A small self-supervised image encoder, trained from scratch: widths [48, 96, 192].
Rows from block 4 of a small self-supervised image encoder, named by matrix and row number. Rows with one number belong to one neuron. Each number is 128 + 24 x the weight over its row's rms, rounded and kept within 0 to 255. All counts start at 0. Numbers have three digits each.
Before each neuron's rows are labels from the 100 images, of 14976, where the neuron reaches its highest value: "responds to" is what is common among them. Only what is clearly more common there than usual is listed. The data: rendered dice on a table.
# fc1: MLP up (model.blocks.4.mlp.fc1.weight, 192x96), inputs 48-95
# fc2: MLP down (model.blocks.4.mlp.fc2.weight, 96x192, transposed), outputs 48-95

responds to: blue die
fc1.28:104167125057093110113125134128102119109132125144127109149131161134103133083134110099147132161118150125142124129084141112087106174131162133149093
fc2.28:131095163143137129127134138144114136100137112093135156121081098094145118119151114153126138077149105122094115137177084136168156098116146112103124

responds to: dice: three; orange die; yellow die
fc1.80:133091117142122133192166133109118115156077135170079117118097160136076137186085107102140130140153132149137148123111140156160113144132091108111128
fc2.80:101110149163119110090087133137139124115115100122151164137130158115167114083168191156110109136123146118143153097136106102111137132104170137131128

responds to: yellow die
fc1.54:136164120095154125119146145129106118083148076140105146123110181163144097145093152100087163118138165075110120115097117118142131147109121174154104
fc2.54:155121128182120108127123130148086158129138168136113130104140157146082148112110169147206141119072139146160106130139127128124109160115105110117131

responds to: dice: three; black die; white die
fc1.98:123125096153135094127117166211120106127142137121124140104114119158095095181096133151134152131119107154166147082109114108152107130100152095105176
fc2.98:142093125114125130135150129094135136143135142140115102150156148116139129083165107137130135075127102156099113148117175147097136159129141131176105

responds to: orange die
fc1.40:167118138129129104139136131126117154182117107127172107113105122115157163133176155114155081152130152153138129111139127104139126127118144063093152
fc2.40:162177127096143156113097122127119090115102130120088115142115135108097114140068109151118134121126088103092123143114100131128132125113115134127139

responds to: orange die; green die
fc1.182:130114112137150098126103136156151077135134071153123141123108139092108137103159146109131124206164154158144134094118104102146132103118088111151113
fc2.182:126144097154166104087143126122113116178159129128095126079181119116113119153148122145107118082146124095109158143176138126112127147131142118117132

responds to: white die
fc1.86:119126101092117138123148153095153111108122118143096149136156114085161146108089147115127152151124127139112098108117181124119099142110138183139136
fc2.86:153140105139109141131147114148122121128143171148150113127116165114134102120101152153139106068105152100130154122109091124137145137122119090076138

responds to: brown die
fc1.163:100152115117113126169125136120139133119090125110098121165131112153134153162131109126113127166111132107126139181097091159168094123098134113145152
fc2.163:121119141157113136089128118161122136113147114124184093122124146065101119138127170154161141084144149148104121116114141104112136110129101139106112

responds to: blue die
fc1.172:110154093120130113142130131149048165182168072104146149113124140147109118120129097143177121147125124110143096159158109141081112114098176123166132
fc2.172:149132143108143141114135124120169100150108186110129134108170156126126130090158188162068121111121148155118154102093119145142129171097104150122098

responds to: blue die; dice: three
fc1.177:127116096115128128102111092169151140148057145143148161095105133124138167131191103119144121126150139122164108147096142091140155173155118139114145
fc2.177:141136152140113144141138134123094151124150120120092118170131108114083104081115135145125127166143160098141134117119118178101150077113128121132088

responds to: black die
fc1.41:111133071085129096137131123085135106056141165110114124162158111123142137093113136118095146124109109149126147151103118139114122112156102135151197
fc2.41:110087106156101140127128106152144118116155111172157151137109185111122137154137142143124139119167125125172092112124063161128121123068155108122169

responds to: dice: three; blue die
fc1.79:130149135106103158117142169135129129120098115135089135125098085138107155181139123119164121100191127103105128138136085135132115106120128127115123
fc2.79:133120140157127129123123143123135145113186128096146095125147158111161123087115186118094150142098144141149127131151148129119110136114121143133108

responds to: black die
fc1.84:122137142154068114114103105139146160067144125177119105124104149112116133070140109096096156140125076113157094127117131161141096100125122114160148
fc2.84:136166129126158155143161139090132113199105127112133165125129161107159118156086133130120096096130142141134165112125103120126191114118150105082125

responds to: dice: three; pink die
fc1.154:162135129116134159154126156113161153140112112167163126134140159115133150113112092141102137111138182182119196120161133181105137160117146124078118
fc2.154:147156135150098097082130109133123135114125128130052138146149105156167121131160167149176140104147127110133107135086119119120112134120103113173091

responds to: teal die
fc1.32:153151105127137128132109104133130112127103120141182163137144124116124141142102089146113112120127065149168131081131111110153161108123132095151097
fc2.32:078141117118167109104073134114141141132130119133093109116096119123127134176146141106131141100154166134138159169139093099118104112133103142151157

responds to: blue die
fc1.153:116102163120113101148135078136152106101136151139135104084123157131104103146140127147119146135101103128145110124146122154149107151146147124179135
fc2.153:138151100069112130113184141109134111174122181103120145115127130153128143113179089106134137133165098132135098106138131117119149142147137116104162

responds to: orange die
fc1.75:163178121111111133138086120150121139132070103139105145183133121114128110131173103099080140121124111133097131093106130106115124140122134096075128
fc2.75:142145148159141099143133126102113100150105119146146134127148108145096089135101099185147181105126168108158184085155131125077119128106095124150126

responds to: white die
fc1.116:115136143116141120145137076085164107140110116088131131129129153115114123122154114165084158139121121159135102112082139160121107132153143178114144
fc2.116:170120104085170140134124155141129108123159114120159121135156173128197113146109136120120154105130087108115133115105133131138161118137104127126173

responds to: black die
fc1.130:125185081118130153136094122135140154133137128136106121125105166134129071101190128141131095134122099113111085118111140136114149102144137132121156
fc2.130:164170164162155122082163153118135160112110121158135121141124133146121146098074133111101143115157141125155169119172134130124141121130112129132088

responds to: green die; brown die
fc1.43:107065165142158139153091097127134110124168097146094145081165154148095144167116123161129092087150116141130148138119124149142113108132091144148169
fc2.43:185164095142107128161129156184118113152088143110170107136121107101176149140175147133147148114102120153090096113125146157102119110119143121124111

responds to: black die; teal die
fc1.181:092118118121181131153142120100129132125148127115077151139125127169106123127118138144093133105138153131116174111096115118150129092125119111160140
fc2.181:179149130131082148142135168144134131152132111151147123151134128100176145110146112119130203112144128108122090109123127155094132139095104128133115

responds to: blue die
fc1.8:105159101083145146097097133104123120153160136097113129135144166168140124118122128109136104162133194131105114160131157170090129147150137186079109
fc2.8:117135154150139102175132098141151146091113133122168160119086087102117131115115110136146113091128097155162121118149102110133144122130127099163094

responds to: yellow die
fc1.29:158185128081136149132121106153087100147093129167083116109140170159139108105134127150110100136135136087094128131156126155135123120139066166106110
fc2.29:132109122134129125151117155089092134163147151134095140102138145095140119064134129112125135125105097101182135144092104120152104116133160138095176

responds to: green die
fc1.109:126150099181154107106144113172110101106134112126091136121091143153139147154138143125109129155085152097103108129118130115161120105148116135116118
fc2.109:172070139103145126127121172100162124119154090099139121110144156139085152093141150121109108124141114097159151137162177147118111134107113108132130

responds to: yellow die; orange die
fc1.56:096132177109122121131118140100146118168113043087082118134122133116128121108138103122155140121134129141131114112167169148110109177160128166126097
fc2.56:076125094139140139152125102159103145094132116144118140091136152101130125112126119117099145137162127122097148138066072133128082105143144064128147

responds to: orange die; red die
fc1.93:139119153140113104111100122119110158131134173115128137115153133103092110173146092114131151105132103089135105167146164162134118138080101098123128
fc2.93:120094110118163141134098125167174121113125126104128136141087146117140142088179111085105153103168119136142123111119109131080145171107138120151124

responds to: blue die
fc1.156:122104117142116054170121117124075074144124120137076170110082125147143142126084105110142101123097142145100144136122150152130109115118146100122126
fc2.156:106136123102128141091167128148143117127113138079162133121164134081128102144126170133141165155127119095116129105168142138167130102093146087118155

responds to: green die; dice: three
fc1.26:116112117077126119156112113066134113103113157145158113098139154121106101164113143178139120130162177160095105125143152087173119135139097121132097
fc2.26:108130136144122119148124127113124123108093149141145167129166099165130150115154107115107160078172111118131134137098142088110122092110104112145098

responds to: grey die
fc1.61:128102154106090129139146136137130135165152109173118112104111091165107159131081120147084149096182127120132116141120104144149116129119162125148142
fc2.61:123132154173207062142096153130131129129149103139128158153131159102105115133164157155158129105138151160108135108158115163111097137139130126142091

responds to: black die
fc1.132:138107145130074119127110091081085145097136142155132136146119124110154130117157131145107169104114117132097149164127151153133105111125128121137128
fc2.132:129118129103162150113147131080125114092127117129095128193145132118164144073120090128111097093127119126153159139104099086147134119172128158084156

responds to: yellow die
fc1.19:149146114116113125158097074112102133130110133109182128114138169139124122081140119159131110105098123143106118152145139137143133113119099186135146
fc2.19:107125151139160141114133170093137107120158126129139142109114128138121106136119152161141116119126160149161112063118136139100169194139131136118115

responds to: black die; dice: three
fc1.34:136123113111132095161190111082140130072160156138126154114113088121137131132067118143097150146126151091090140119125085127134134129141128163145137
fc2.34:095108123141066151111129145134100107112137083167104166124123156122125117098159100107131140102096120130137158089110141124131102129134167136121107

responds to: orange die; white die
fc1.72:132171125119166130182163101134118142156126124142076134158173138113066113130159137136135138130107091099146090100108144112139120136135099128142110
fc2.72:147108113141126149089125128123112112158145124093158095158079118161183136126123104116095105129126123137127136113116115133113138142136111095115141

responds to: teal die; green die
fc1.62:126134134125105156136149145090093105099123104164139137120076123180150177166140127114135154128118165148096124090133141123155140102132138097116166
fc2.62:167105133154187095084101143133162118135138108095120121119156171112111120108165158114112082147118140117157116136142161138119131125144101127106161

responds to: teal die; dice: three
fc1.52:088090105118179187131116102099116091123117102111128074131108121154107102113113090108101111132124133118154134157102158134094152156136105156152118
fc2.52:105147138074098156127126162143166181131123095148149149097140115098103140144137098166140108140166098098127099135165149156133133150150124140156147

responds to: brown die; blue die
fc1.183:081116138153173114122117118093136137111161075111137125120156177148076137122145091127121109117130102151147179118114138141120117132130143121125146
fc2.183:152151125087116156134127112108154146146124134152132078092107077113165126149066126125145129120127107122134165131125112125138146121102099095166147

responds to: yellow die; dice: three
fc1.142:112144143122121125125081144079136075148124170114103129168077157127116140135154112140132129128149108115075114110112115139174142089127141107129089
fc2.142:084103102114132174114158139141097187125127127138138132063165122107197145139140170118138141160127132120156112149106123135127136109110110100131178

responds to: dice: three; white die; pink die
fc1.42:121160087064122125118132155130157162153170116134088095114129150115078115105133193092100117144158123140139161100157091109139085123112119161133151
fc2.42:122109141145128116139150109106089125142105150087139139111122130090133130126092112120126116101101173108130075135094151172120151151126117103112058

responds to: dice: three; blue die; purple die
fc1.69:125106143088140123133135164156104123170145143124109112135143098144098140106148106088124123087170117152104116135104183110140104159103119118116152
fc2.69:065150130181105172150151137135139155066143091092139133119105144125148157103136133131137130150181145113122131127170132150140121138123131126191106

responds to: grey die
fc1.39:156064140147110125167127084098116145143135112144086173147145159116155115133122113118149131150157158118123124127133115111152111124132109152170152
fc2.39:142155122088115121117117153181138124137115130109173118117122053086123140179120102149149156089095157162138143096075114107119139108135111131118131

responds to: dice: three; black die; brown die
fc1.136:126106123116147100108170107166146115159152115125133185126129083096129117166096133140100176122152110167115164115112127149157122138143113112141180
fc2.136:105118092138096157135151179140136128113147157145125094100138140102112124110151127146121132139141105113164133152150120165128140114073139060102149

responds to: orange die; red die
fc1.5:130150144123158151103101136061160134128101150134099099105135168147110145140169144100121136149148142158149097120118123124072099145090122117121122
fc2.5:117123076110128145124125156162093149120149110106174134164114130097102098105129088134141093151116090095103169154144112139155156092132136127119163

responds to: teal die
fc1.95:130168109114081112129141121078121144180158134098187112107113079135099121162130134137123133075135146123163112136155116123085139136158143147148130
fc2.95:130099128157141074162146136109131131149103116099076102128107123126127124145146178104081115164098103130141133093155168145171108147101137096093179

responds to: yellow die; orange die
fc1.89:146143119125136148131148140097107135138098135111109142109066147106089102132121140138105158162127114136129151088154153090175136092175131146138106
fc2.89:112098135142158121112115166116137125077149118140156127123167110151171209073134133130116117122140133131118130148103119187116140120126173128090139